{"train_examples": 97500, "text_encoder_layers": 6, "beta1": 0.9, "max_precond_dim": 1536, "one_sided": true, "batch_size": 256, "final_lr_fraction": 0.1}
Rows from block 7 of the image encoder of a small contrastive image-text model, named by matrix and row number. Rows with one number belong to one channel. Each number is 128 + 24 x the weight over its row's rms, rounded and kept within 0 to 255. All counts start at 0. Numbers have three digits each.
After each channel's rows are labels from the 100 images, of 14848, where the channel reaches its highest value: "strongest on" is what is common among them. Only what is clearly more common there than usual is listed. The data: seven-segment displays showing three digits.
# p10: first pointwise conv (encoder.blocks.7.p1.0.weight, 320x320x1x1), inputs 0-319
# p20: second pointwise conv (encoder.blocks.7.p2.0.weight, 320x320x1x1, transposed), outputs 0-319

p10.94:146140108120097135053103148103132141113098096146133130113095113088117149085098132133132101112140164130165089096141109127112137088094098123117134157128121115146152089137091131107138196110143109089127138125071118141163124157106124141104131113125086132143146122142112098131117127176157089135125121106118155067127116125119137128185132121123126129120108171124133111104091109102071106110138140087150142129107106129140098144175129147151129136141160139143151132115091143111135106116105097124157158124091107133123123107121101101124103122141133071137132139166097112121118167125127120107122136106123192143096089145093154152148123141105143131133139102101128147107142103112098104160125109123128126189098064131102139122139110156108110170162168148117127135095109122142101102101112125137099121132134105130105111120128132099122112150102156131110143145113095188151144140100128136153157117140121121130112162115150077110096102095152098109095059103108072117166129116130109083095141
p20.94:158096113107122119142124143151143093170104125141134138108131171121117098143128121115131149117132129143165169118123124139141121148143136163172144116140140106148134107143106128125149148108086131100118138115125139108132172127167151147126174114119157147103151138134128170162146156090134129146130106131111095094128123115108101153120124150130138140169069174136153145118127141154105124175150129143160115179096096114144114117125137134158152118134111121146151106140146154161122159117125115100131135129136118127139130121116128150131120095069105135115116144114145158124126137167119098118107139154098141154119084149128144166137140158089171071106135113161127139121146091189066081210114065170160096133122147113114111128081129118108161109138109170145137163123091135176123124123123155128124113125158115095148094107123129099121129165105140142092078155134135148117123136124119154160109107118154130112158191088145119149130156128101057140172075092134138122111099133159136104110169
strongest on: the digit 4; first digit: 4; third digit: 4

p10.71:151135138133117163143087134120120121121141146098129113097084080125147099137111138128129109110133130126192122093137108130107125192146142117147133163104109126135141103103132133086109104130150109108103130140114150132094159155114162156151109145093064142134112138150134108117110130118115117105101148125116114174114121102096096144115108131099112096115099142155127124162124171106112119090104114157121116127132120088090116142153114154086136111146114111118115164139121113152112136078114126093127126136128132113141139121145096104133126106100110076168113164121151149113139127115084093089123138109137143147090133101127105141111097120121057152095075097081104148120160093091118129088084136119112116099127112095103131114122130171117105117125128132116178132105133077132153111140058093203132117120081079101146146104166103130133119121121108109099098110122118111123090131109107176130130146086118102111120138106134163132108137138159122095106124123132190100116130147085151119081112
p20.71:117098162125137157085177126154103106124116100100126120161107107099135133164155149142119104171099139134114105134126118100123135106078150103126081103109156136118122104177099129099150096099118113133098146124103165146148113087113089132129111108118118106154099135177139153148116112135075081094154119162101124145145103105161139096130170115120108159183086129080106121122112157135103111157115114103119135094097171110162121152140133168120153131142107129132162122144101154104109152136109152118082160081096130137131115164142120142139150135117111097101145150146115133138167204140186141159115145132131157153122108126128162118107142124161099157142151129082153123069116109136146100174105132147109089158101132108166150123076177155113109102149138122124125153135136145157177129161145149104106094115094121125147120140094137119120112099107146132115133144118144156140097114127115083132108191125134115159124118076134104121138120129113133118115120159105114106110118151121136115094120
strongest on: the digit 2; first digit: 2; third digit: 2

p10.201:100093084112153136122164116143164084142114100120147118136136121120146137148110141116107122086078128147090139162115134133200083128132128127138117138118163144149095130115082105165129146128104136100105153109129111117097152123115134119145135110144109128092148089078104143131177120109121121104157143150109147122152112106140117145115108156145082126114133090119067179101127084118116154147104139160092149097105116122116096110107106125115107136091117077122109135103082148149117119114112087115127126110082120155101084129159138156110143111157111092106121128128126143125094105091118102104116112130096088132113092091140132098101105089123122169140097118116132087092111102089122147140133130097127134104148156097125104163164095090082131111118139163104122099109162123126150132131126070127096123146153103120101103097108109138148163099148112140101098118139172115105122128130114102092148140131095182083101119181088101112126089131111094155115108122093148091105110130108123131126113
p20.201:133152112199138098084112125115115153155133191102094145135129096160142146106137098139105114074157133126105133119124088128159109142127151123166146140148108119130116162097153107128169098106106102146128179153143135158148094103150139102103126128120159116122108148113115128140142131143140121131164155101154163117153158129151149168176127104076131129101106122116163140121095109135108143108130129133125144095139073154113147133135103161098105142061125132153121132107143141120140127128175132138114126141107116112151093115091144123160103106168151162120133098142138134133120116115164166181128155121172122133151100154109117156129164109159135098154114156098117139138152144113101083123123153148107106128121121155094051138153153141175151117105166116111114149081130155078109128162090100135089101119141107088124117113129127129123161157095132163126168154116137115118138107154078118129122124082106132155109116166105119107125104163113140135075161134092122139159152122127125094131087
strongest on: the digit 7; the digit 8; second digit: 7; first digit: 8

p10.283:123112103106146109116165128097134107124103140141126122096150101141134149120128102102152126124119117109133139113132107095160120124112126117074162108137134106136125132135117140220143119118118117099147129102100134164108126117135122130125146128145151154145094140159150093157115120102133139135143140182170134152149109151109109127102118118118099096120118116122117101116114110125107149109098141131149118098110146113164153140114109126130164133175105153152150100142115187094081188120159182123095128128166139109110126143166141153133125101121092117158195140095116153130128078087103139139108105169146118102138078109136135138194151110148135134172110123128156126150161171147164139137103133075107067091116175103116139140123112118126117152117080166111102101163127137141138164083133137115137178122097103117115093132129162101129124099116166113181106111109121130078132114127183091145086118147075120135122108125114121126124114131112123091156118088176122139135149098132121114124140
p20.283:120112090151143121110129137114105147128171153133181156159124152125141118196123114103146124129149097159073185106128142150122133133132121117155125158118102104100145115170108130144144172117125153124118170138117114124136143149126108117155098132146112146151122105162125153162120134153128133135153131132134114152125155195124159157148147100152150150109132113141129132119099100127147102123157127122100121145114161077163143130124126146154172130119150124104144152120156052109121141147119138164172142121145171155121159201127202143111128103159128143130132117110132102134132152155103138097139122183153131097108121126139120109135119128128150170119123156140140144132180133154104134140125117129137115099103129111127179166174110165110129086117156120126125108166132160173165121126110137190129088112132135157129097124134166129110110141127120141150148112056083117093184138131103147092120113132137088112179153091132167136139120126149174101103160129134137117104119147090108122142116
strongest on: the digit 1; third digit: 1; second digit: 1

p10.117:109105116086105110122122205116132146193158124113152091128133108137075128108130077095121117170100121095140102113122160102131126118119127130078114165136135087086140133109163144106131115101105110146128096151132185165117140117136145136154158118115104098164124143164123142141122150119082097128107172132143124141159148133097120149111076165066137103161092148128175109125089135136111125143110103134117090160141155131103122092158134112143118120162122153140124126135126111134100111132159155121133111138147134111122128125150124097121158142104128128122111118113113121107141061154101155142207127120137123119155099125133121134109124117098130125110111125126115160137131172134104131096114111098137097152109098088154114142099097144115102096148118104145169125148126122101142111104130108118094139122109087097149119150149107110101134086115133146132131107180097140061107088115109133136148133112083106133161108114145126133125124154076126063146099123157085107110167121119093084110126
p20.117:092145141099111144150159157138142113132096122178153162151133148202145117138164109136115168124131179156151168136159156151161113127181136146161159132131153129116129122167154144150129145110185159127113135116143132114147113131146158154138131113125133156122142123099121125151163152177165138139130124118118119131157125149140133148174137127172132157133131117162150170099136124146148155114158166103137133159164149111116135149122126167119097161165175130143144114169124131161115170112144149187117142143157158169108139111147093124138167150137147115155132123131145145175120113156147100125143142135121142138124134122161131118138120145132143098159153155171171167131124141064143155137129113128173150182135132154153136135125090151172156136109139140165156102125109174143159141125129145150166154140155146179135120142145150147133156104128098141138116166154130123122099164171178138127145132138124140113172127130125177145138166138184117153158144187149155134160116168140136130130154
strongest on: the digit 7; second digit: 7; third digit: 5; first digit: 7

p10.190:126131131127119109148122106089093144156126102168143100101102112148119143133094148123078132118144190104197159070130122146136147168111151136130142087108122136087132076091118147160123100113112169160112095144126104155118119111133138114118086126099135118176153145136146115114119116114129130136108131139122105128104122134137136095115127104128183108090128169137147127185121146096111103077103100121111105161091112102127128140102118096148209098116095088095065125130106132122097149146096114131134109137112130125094145122092123108156071097123111089160128140126120134113113129177138147140132118139149113119111112116132135169146163145140125123124142094131108097155174139155121146147131131137156110118119124153094124122146120128117166165129119104100117111105085125150097144103121106172154096110108096157112180097119138132118090157111081117119142128109095141139139134098117128120135113145107158176133116152129159175134142131135077089105160098119122160149114182140101103123143
p20.190:136134118125123123113141104133122112134097150134115104130124124149178137122128107130088121128083129129133097128153152080140106117110159140168106106142127123099125134139137086101100111101180106100115124112117100109111129095131135150150113123099127077151150129106113099112126108138121122115111123121123134085109136135162146135130169125180083102116139144119120108129153160122139090094152150108164170098089119171109138113106130126084109135126155126156173118116143139129118077188145106104084164103152127148129152154102129088136089132147140107114112121158147113104078086124095091146133116120122087129126147091139131129120124099179122168139148131142111138108089121108162121112107158108163124105136127122106088121147033093096079159136094128113097114163101116146109140091105068146079136114138103136147117163143131118131108150161134107134127161146153088105087109120100109168151125112104114119163143102161130114119076133153166138155126101108068134157112149109154116110144
strongest on: the digit 2; third digit: 1; third digit: 2; first digit: 2

p10.144:113147124145136150168072130143160108079143127107125106106104098101112098096110148117123126141155163133151161089133082112125172188150161093144101146118158114137125110112103119095115138122139115165106126151112118105098111102171146120098124174119088129120189108113138112120140148123080132139134133138114123108115125184148144107121130138102148112102118098138156092082094100105105097113138132122103133146120132078101117150139131108096159124112120091106121127165123080150107160106121097171126116139126133118102125096110114126133112089151117104174126128104145123127139177118139121093173121112123120140068105113142113172145106116130142125129092119108111120114155105116105113079129131144094128126098128152083125114132097174156130162121089139126146110090120099144112095135118111116134129135168117081142103121116151171106120122104137137107111111111109183106116148143130123138178089093129142121079140201143150124096082140106099175107139124111179136140129112084100129101136
p20.144:127088138151146160094148123153118108096115126138135155176152127106131169131088147120139107089081086115135130097143101150164132100131102128146129129106109142191148128122124151083113147130120095140172096137147131144153157123101118159129148121145124138140136154100146128158102151084142163120137106104131115120148129093170125151135129135132086110130122174130165142087132120083090148113109101117195126124144101159112160122141110153146118139149117119121165136138174117135119105112145137094093102099137121100162148102136118100130151136117120126056145129118098114148121090107093156114103138132117141082144117155136129172138117151087106110126178151150129138154125178120091108128130137127175144154106099143122098151147071132150110166140141119155151117108173132126115115124108114131126063122108142092124138077084133133158129159102129142133116187096107151140102151135155141101110131123143185109128151096107131140105120130122118189156069082126126131123152105119119086151121
strongest on: decimal point; the digit 1; second digit: 1; first digit: 0

p10.92:110160141124097160119146098101114155086152146154138102124110121185173140164092125111101157125133101093108149123146100157135139070135110098128163162108168147116138135115111164128124126093107166100114146118136108169136120113145157163149096107124141145126124116152120109117148121103105131134121095173140128173177171098112167125097092100175109110148130146165118149108137129099109143141100092128117131120146100130090106170089146121123142116109078108139120169119134153131080099135092136138153109146134162100111162127112119119121108116125095166172084136116109161121097083164153094132133083129123112111149135109158175116096139129110099104110124124120102099114154135154070133156089113087152123168142135116096129155114119159113129107114102124159123126135151138144133121118150119171133131148145118157073122123152156129148146095110124080164141120094134127106088144108126109093121113203108157178124128183128134145136146149135136100102123126103110122112116110113093108142120
p20.92:099097165128124110114103125118112145094125114121158129120173117137087119146118119124131159139123153090126151114080123113128108121161115113155157117106105126127122129173141121127157118089169126116079157103112103125116116159126148122117147129160115103113124118117182145123118112128140154179119116133123150130123101138119125089121109104108190137157156106126109100155117118093118129135087104134149082129117118121170142112162096107122155147127156093148147150141115101125139112067160081169115123159112111111126123140165174115125138144142127123167176097145111124121130104092055111121110166161120174129172132154164144137118093141115148104109162141144111120135168075133137137156126136116093121158137093156103124124166109179163139095093177125125115125102098089138111150127141102134085125161141121114091119141098093133132136134133113106093096135119086163147092162107131124119110108163120119070108116099079095137100150092095106129106088084171134165108133115131143108095120
strongest on: the digit 7; third digit: 7; second digit: 5

p10.232:118129146129129131146086103119104149122161167119083117128092113097165159162130146151126119121130129141183109109177115173130138147111121115131163092111105147121149135133098173116160103131152141114122163147112116129090139120149107106207123092133129184138160153153162119106078161134151156113129128135139134098152105142128135122114120135150164123130125104101183121197131172129137169135095099104149156146110148113115117097154097141104142110162130104097145183106135114121154137140153143129139132168104122162147124128155153113109171138134101098123128115124147107127130156094119135117123128111187123131152111107108152119117103119139120148140160126120133139130121170162111138139137110137183170083144128087128100148124097128126155103178123137139124161102148147215103134148091112158107120135128131133164174122176115110117135110087162144143128106140129106187118116154145176110125139139137131156149088116095132118149096122124110154133156108131125109107105188101149107116138
p20.232:185146127132139136135132153166170128129142139163173105122147161136143113123144146131113152089154147091103152142127138164148143157153128153138159157154119124160138159143113146126112141124062138139156133148113167140127156157160130154181147137120108144146186119106170174165104122079138149167134163127119149168179127147150102104135098153118120140114182133134132100105150144145119144149134154150136134166124127127158133152155096124170150101144143132143135103164129102113134175123144119153150144148164122128158143160130139157164144150141119176147136153098170087132125152137137119136184127149161152124162117116113093123110110158158149152130146118134120103106156158101101137186142128142148167163099124124139158132101120128120147149127099151166114115152117111129101153173182168140125138131153136105108181152145165120164119122091140143130139114090125152160127136119136165105127162165170138101139156126165123149165142125110144144152119129145151100128150129146135167127206
strongest on: the digit 4; third digit: 4

p10.211:143090130134139155110145106123132141141153172153109119110125113139163146115105121114115164095114148133126117141189089133113095092143093139132089084090148149110130148110126210121114124153112114171114148142130107152117120152123109106189116119165104168144113152156109114091124171134157123126106086129121117105151143106157136064115108125145142132187119116088166199158139112103117162131120104133128129119091143119130119131092095153139121149132103101141088144109107138127135112132185159146125138174120121142136108119132112128139183137135112152167114118125093102124094107140109149144140143115109145132128106152120156083109158118121158071117133162131184171137137167159128175182110122117112148135172106119111140162123121132122112136096116125134144133100135122153148115202131104132091148138116127085174144111142163114150156135128096146125124112141130135087097092110116138112098130146114141209135136122115123127106132087130126130112131112156125107138138126117135139132079
p20.211:137124121144098126152109151077132110121099130119107112136136138103101096105138141218102135122120113167118112111124143120156143112101063134133134123118126107091085090142137138158095111119101156135114142114139136141131129096107142129151177102103122123140126166119116146140145154113118118131134165151143112141106121107083148060135112152107126139113104099113135108131123113116151136109127073130087144149116158150109073138116130133126142188144110101116111125176130125108124058141106118106120110140120132153125119066166142092128079113088146090108080137142101122124128121117142100119109154097158128131154125079103155107136147115139146109155122139128132132100110199138155105118126166124157142137109127133095128119131149116175121075121150123108155154129152130115123130099093164101138099105096162142125139145157116150106117137121136118118147130106137127063116121104132112131085127121132119211128144135069162106137076130108128130125117108181171125110078130135105088128112
strongest on: the digit 2; second digit: 2; third digit: 2; third digit: 8

p10.88:128128110098139162108126123077215142147146135130128096117106131126113115095109124123089095171122126118133125161133092113112123099159128124101158108110214106132133124119120136075136129111126090093116147134120134183128139131132144146143120160133125140124114141132121107112115111134117097161124116157117108163098191116073092146123095149107146086160120151192140131135127145112098083166123121123090104130151107114101122145129098148154128138149122179133086123126089106114130112115142098114154133082122113114096131131124144098105137139104112122142092098111126126117160146141106111131137121105145096159151084086116147129092106151123115114106121093134102148115158128119080119153097126122118136149143100129103131173136130172096104121139115089142156157113135114185157119130147091103132090075128082084150113073197129131090137115095148139131111126094142151121095156109116147083143133133111150141125140156161126170118123104101094110109099128135124130094151125106132118122090
p20.88:120100101141174125194130133121119154119125119118115147132164148145110134129083129117132130133091151113144094108150100119109152145115115116140124098150115081121169138113135110203153099130150122127139076129140116162114134148204178119131131126093097112161130157114142141162106110105112117117139124099127139151115125118152142150103125149087140114115104170167157099106119146140140137107144118144142132138119169126148108121110096142134160135114093150174131139099115140143150115107116150128167122130110109120141082126107164120098150105167172154121137112112113115155104120093119141103073082163165108176148091106148137146156127132103135136117147116110109125073126102131156123145151145147103130099150145110139121109116148130148130152127103156133089091138143137093103192133108112139086145138124144125125103142121127131138152120103139188089114144111132187155175100138084117088119140120092047101108137147117126108138174179115108112113114114173129153123099160128140151102154
strongest on: the digit 7; second digit: 7; the digit 9; third digit: 7

p10.229:149126131144108138104113113106169107074132129114092143159115120089151128160147183137148129098153154149128099146162117106157105093149155116229132122151145149128132103108083138176151168164142083147100123121106122111118135157124114112103097158138125132149187147142123143113186129150124181162154134119138126133138139083120145087163114148108113118134172108160133119128097116125097143128131200125113172120099116115096112140115117112126135130126154119095112141139082113106085113099096113164123106111089115144113133132100137124100114113134123104139128128148116145120112181143118122115107125106171156136131140128117152147119137108126127091105154102102084131109122101125123116131133120187132134160139123152097102120143127156148156134113179172101155173104157153139126136145129129116125119104188142141109161122150144121110137132104129166132128104093150104176149117114132144100103146129136164122121111151130124169115094115150101182133080134103115150123132175093107076151110
p20.229:178153117131160107143134134120159096067065161156133115118166125151144127158166113145109127106126123130092141132137183130165130136139110125133122185147141127142123215145106131126146179133079142144121131116111165108099185136174137166144125159121091122129142121143159153208112153100181134152137139128165135170125119182137140134136130147129118132115121122144125139112122136149130151103114115105127135150168159084112130136156131190105114124172158150147143080138115081109127113136123119194131116134115111132131121111136127149138131171132125135144123139121151110158117144099107100149152111160132168145113111107121121112094107146106073127130164133143108142140133180087113124138164131149122142141081127146158145161091136157119131130115137085186105115117089101117127158139155174123143124122126113126140135156136142162119106103143129139141160078122133164148090154155105143122124171170184143113108142121126159137144121126131119138138124154134113125161138111145113125113163
strongest on: the digit 4; second digit: 4; third digit: 4

p10.240:106138117069137085129110140093160109147160104121112098125105085143134158111112099138090117120124141082135145092186096105077095120091148126124153132096161133096145104110130138096176122135125122119108103092081126097109119153090109132098139144114124111116112150115133136121140111106107113130111134140137135097110094105070127153091103144119109079137085104106118083106149094105079094128144090128130124124105125103173128146128102088109160118116110108099115118111126129132109129110127101147124107141128129110120115123115106103058087080140112125148123116117107148127097155120127107153108077109124120086157106148137137168139126122149110134145110116144132104134126123138110093145090126148118118148124115154135081148127121087125117137083112087117099100079145086147123119107125088153125114114165088107069098097142182131153106134104116117112128109098139120093125143086144122103107127129090144186095125109108131107123076138130148090105140118100108092151079110099105125114105
p20.240:138168084114138101125164116182135103106090117140119116087114117153114129115142139112122125112112116153128079161154091070108149137137149130093054033162120108134142143154121112149135115147140134089144094142103138126165102158126120123144133107109141108177105099120147134126140097113096140124164171149126202119133124116128133124116091142126103193106094124095167102117103141131086133106160112124119134118134112113108150136136132112115116130112114120214121128123151163062127137132143161142062125154114112103086156190155140130164121150124130176111151159115111108118119112088139135109073065138156133131111097105130112143111128115114108144127152131118126131120089120106144135120146100123150174110148153128100137140113126103116124159140120116129089094147112099134137146130127096159080143134062099125128143125139142148090128131137147126129133073144144089102146133148098149121133116133126127117130132163126134124144106126113148152126119124109114141143123119117123141144164
strongest on: the digit 7; third digit: 7; dark on pale

p10.77:137135099127149149093110101093122153123097097117127152095101132137136130105069140116148113104111117117155106124127127167096161134118138099109159143129109135167148122085110131133096121092149141136133101090107082112144121179104128169087101102129125090127118132112121125110084122141086137163152126144142130139138140152123169111152100124149128153172095138153102111137155112059085140115114121100136143102107150132169092147131134150116118113121143145140100105161124157075129154139142104100165167081137122143156155084139127130089078107114085111129176133157116122089187121145112138114151101107162112136108119129144104173148112150130137133138140115100119096096158108094150120160123108110108155112129149102153202122165114143178172129123129113113107147128102182146133132102127129124121145157114104133107113101186143101130165128117133113124128124120108154114145119142138127123088063125080117107117158112115103138107119084140097100125102167119138092144122153100127104147087
p20.77:095113105127144130132079137182094141128103145132099114149157162117120115101150158128130137189165110136123146127109110127157128102109155177091160139107110106128183138119104113102148183132121157163101150141170137138135121073137143134086131131130191134127103124122095127109117105099150101110109150134134114099166164150165142128143116154108125117129120134139126157112161132109099132155167134144135086149078094108123133107120141192149135089122149110080097129102109103127155135112109104141114128151115110077135131109126133126162161130130108143125131141132149140104131156193108120124113139137148173141154160116124148124113126154099129124106085137135112123137131136118105076176115105175115109104120144100113069138097150123080155131135113094143155059135130129121113098121125141142137151126145127073161152172130176139128126182128140147148105151157132116146137128174151165119110153100167150082108164142134116116104137141095092161130110101141117165151148135130139147158120
strongest on: decimal point; the digit 3; third digit: 3; second digit: 3

p10.34:129130151125123128116137183139115115155132126128134164072101129118146090145128170132165127139193114156118101111112122130170154133098161124150132142197174123115113168132119109076139131109110132131170093116151157133161139137108180108093177123121102109109145119114126118153120152128117136122136123122145146136143093148120139114125118172125122101131133112095136107133145110119120158118118144143113148094099130133140122185114122129148149106139105152132116146179093137123139185111100171090110128093123116101113120112112118169147136108133077100112165160151121106114164163104132111092181112127098100163093122123140153145200122115165156112156099162072105108124096109126161106102114091110107161108117147132119139124090105176131095167158112143138148124183145105112138187116129116183106119089118143098126139139138109124134087155137099133133105159162091124102108130125132133115147138120107131135151137140101102150135167134146163122134083167112136125119137137099123082108132
p20.34:153126113129172099127123161149128139133118142147116151160121165158133135154150100097163124142185154148100132093090130123119133131152106142167113134130126089105175123149125114131139156124115186162141137108154107138138100127155146149131082135125169113166157140140118123111149136166127117098150110153117127134143152151125146084141108137128095154139126146173084141130127152118187137114124132177099146150147158131119146098124170122137129128132178145082128163138145065123179142138093151136146165145133149164144118160097171125113135130167135137153147129167159111112155174168144106110125140151164153122136123105117150080155165108108143171154104149158146119145139137122144170143141107128101151112115137149140146139113107155090105100093115124165101083121143134098150110126141104162119095119103165166142114132180116162124133108132183169142133120070102171126180082166146136110121098141134121117127154141153128134158138150152138092152152140172164110130148123115151150139132
strongest on: the digit 1; second digit: 1; dark on pale; third digit: 2

p10.124:128182103094110150175116130155159092111117131107141136103095117105160069105093101114131118162169151117179107150156128123126108178110129112107142104125181145090131155095111146134132124112135113114103134183117113154102122110116147108112103130136078125161148110098116126103165095118107089111103116121104090123098120124123119129107111117116123085103069121141145106107097169088107103105086122137130100172107139099110108131095112129116193117115104130106076129156092114150114106077138113144104115098114180097113154098140097130144113110111108094180124118096141100090133098136095113093124108117131108121095139130163110149109111113135151113112101137115114091111209126125140099096082140134117106144110150112138123116124123148135120115119100111133134105092128097112115138135093058132106083119116097115101128105154153163096084125124106115123140124099112170118105111128134169131130119089106152142131124133140114137131113118148117106123110088117155124133107146099110136089116
p20.124:146102155119130054107066154135109096132173103134098111102106118121129096111132123152161141120117153127141122162101137160134092130095094128145117136134142113086142107123103104115135151138130125118115167089160133103159127134120154137154120093150151094080143175138126131129125128130118064146127131125102151140132111136117102120136118152132142129138120139109137168163125145110139153139121115140078147148110134066124157142167129115144123093119128137135125125120092120156115129107119128130157106130101091139109089107133158165125094122111135116172103161126121147112166188134157127133153124064080171150117138110140126074118125137138146145136124150082120139120181084145140125128144109147097080127112146148121182146108225148083126112164145160138120111106127153120152083111132181081133103127148162179113114134150099122156133142144132143147129116133116107158145119132138138153113138166099090132091114130164124125110149086135156102089140122099161114125116152097167145101136
strongest on: the digit 2; third digit: 2; first digit: 2

p10.14:112134139121153100164151133135154106108090079119160111166080118134112109120108130099118118166146132116122101136130157172154158144092153108091155142092147140148149107110101124102102107090093119120102150140095100131089099110119153128111105151164081116129119121051123096111098139126108119117157126143116107144084084120146128113104109158160136093115085097135151166116119109102105133110132177130088109113134120121130094113088135109128157121128091172149140099142133127103142144162122099090107081098152169086111091136166117128140081128156096100122134102110165126081140109123122114115131087111173103086160139128149116168123130144105101089098120190098118130134127117122180128143066104101142118099096133097131150137140145130132128150124128134107114110122115143095127106130108109144088121154164134120106116125106111118129150102110110172113094146128119150091136169119099105112136111128117141106111171117132129100084069123150103126125108137148127133129162181092118136140128
p20.14:097175083108111103126124102146141117099135120085148107128152107131151143110113168144143128141130156114140122151119178077108088117143115158095090127153119117121111105141113179165101148134132125157123099118149122112110126154132125102101121129120154147111157121144167099138138153163124109067092131148150117114121133156118150128107123121139157107110131138136131138110147140116169111121138118169120104086115158111120140129081133097113123156105091133123116137175140109132140086102159205151128104136108109107085147127146161133141090164138113118111081116134067119085147099131088121101150129132142110133150131103152103142148126101131100119148144109146165127125122169100149144149139145121093121112146124110147142086146091136085077158146118099120123108124077095110170111125163080111122099075147131116105121143175111193095142113164108140112115158138117117116129111094096149115118122171095114110132131089157145138127146123078144164142154144185142123141145178119177120118110
strongest on: decimal point; second digit: 3

p10.308:131145122160133170122116127166093141124112134186147078171125150131113132105161089125130143125132129161131110111130140126122142130154112135137112121173130136152140120117150099152118117133148166114165123178162114160169116149106096125118137175131157127169117160160162111146132140147131111172138124115143133119137151097174122125157173114122149150161180154168125134133102149162139152160143117154147110126135134162149161089140149134167172158157138152158170165153155128149148142137105165125153131136145099151142106146142131115191152153134134135116150135126153176139128124159140123116114121133118162151134122140113165120140140129159110142101162137127144145115170134161103126121165169153143118165132119124094141107114125149124180158154148125110110209109122132098115119123174187123170153153133126142148134139151130115144146150138130129137110140134125199163127131102103134175112142170117136105130141117181111148115173113157128131151123127180107169131203139133155182133142
p20.308:110148136115164141118143171094122139122142141137166139157110129165121122146147113124130098146141151125126162119158136137152116175123118139156177151129135135160143158143112117134125109105101163129145156099180122134143152159147143151124156130147156151164161125136107141172139135136155147112128148180118149133111147138128133120137150096127103131180145126173117154094103085071180146121150124121122132128151134126158143175153099122162142146148156129136161169141086167139169133180140135124167158143106144161129140131117159139171165159114149105167111119076121143094137122124156132141154158123141138079141180147124133125122145149165141148119138144138148154116198133107125094157147121119172155144158138162152155127138131171105167131139163138180153115172101122156140099148130172179161129118187160124119125142156144116160139138105136149110104113156121152131108162149155119116152106176123147117154155184143166134172137131164139099119132131133134110140152114128081154147114
strongest on: the digit 7; decimal point; third digit: 7; first digit: 7

p10.163:099167090122109154070134141130093151131116171113143114126106095081158106108129154112113120111153113101152109112152125130146169119129088117110162090184067134121158116120120159133123204127122104131131146149103146128135153149137126134145097115138129137130117139138124168100101127180123106154100123134149140127118125162145140131190108122141123120101095106126096120149161100132078144093138146136153124115119131169120125096154098169135118140119163133132096139130097150112150101136122150123127138138107128097134105103136116111144103149100086060158101120149123139102137126100122148108136107139124187157112076096147103148108129134105135134123105147103099128140159128144155099155118133124158156176145069097108165098114136131125149187136136131102116101111122134176090135115043106109120112132149108164122165113146142158114115113135117106139154150121099148101153147117151175135132110138088154149123125148120100135116133105119104108073121084127086115124131160142093126089103
p20.163:114159148136140144148153149105101144100124117108133100150135098134130131100111134118144125122143124156126136117148110128106149109127132162133109119103099117162132100100103124161136068166130136137153098135090102121088117153137106115115112114097137118177107117137152207125141144155105125134146132166140161136129114092129137109112143114133142136158154119120149091156146094102130117119120123145122146072072144130146142101161119099127117125121104149103112133141153122132108138161110130130144145113145137078128164159158104103104148162161141153105141091155121173137135157135088142045124151123126123123153137106135112164103123150148130157108108071083162170112102081102177107113129141130140136136126129122125155087152138121130120135117136181076160140174111113139173130112133113125104120157126137140123138118141186086135101162169068120132135091077126125159154122125109089076135092066093138159173154121149120115122151109132178122125112156157133164147093155119145153128137
strongest on: the digit 4; first digit: 4; third digit: 4

p10.264:113144143132111127162089168127114125110094093153143103083135105108121132150151149097081095111153123122155115127156123154124083132125118121130111148142101110142116099137148136157169115109126130104084094135120105122129135132116126220092116096130130134173115089108110109102105131115139106148118153123160154085094088101139150115102096090122181125141133165138132106165141170141105163156137112139098109165122134098053147137104143105140103178131129103188131107122086102097122130119125145109106123134159149153128174094125139116119098146102095138133100116120112083060131114180111142158145113116105094159142110082139131130111098125121152151148156130128124132144108129135111108154134117127111114155106100119088098134147141151156151118176106117104071163133123130155143111127144123125087118114132101119098125112102122110074135120107184130095104105093135153132101108105100106082112104139136138127138112109120124133082114100141126142125158117106158144091130082148117139097112
p20.264:096117104162162114125135128104121120138138105112086127154142153152146127116115112110109090115085150102140077203107148119145120120096129113140126148133090076099103149157078113132155148121117120115142133112069133111092116129133134106132125103186154123165111114127127154155082112114109069113124139127082143115133114110134144092123198142156140139142143161114144050118120144124111083100092140102148088107139134131181111119113155132141140125131114089151115115135113121119157088098124161086107139106098165107140097117172124157084112115163129125124142134120134126125167125161113161139131095090170144152148089085114092132105157161111134131077115156104120131111137115094149101135107150172123145169104151119152135143127145131110114154164131134121065144107104098100102111119134141140107106115118125113120133136146120129117101134096150117144129146110101126128149082113094109135133138127086097133116102092130089114135131117146059150112139107149102131113106151147110080109118
strongest on: the digit 7; third digit: 7; second digit: 7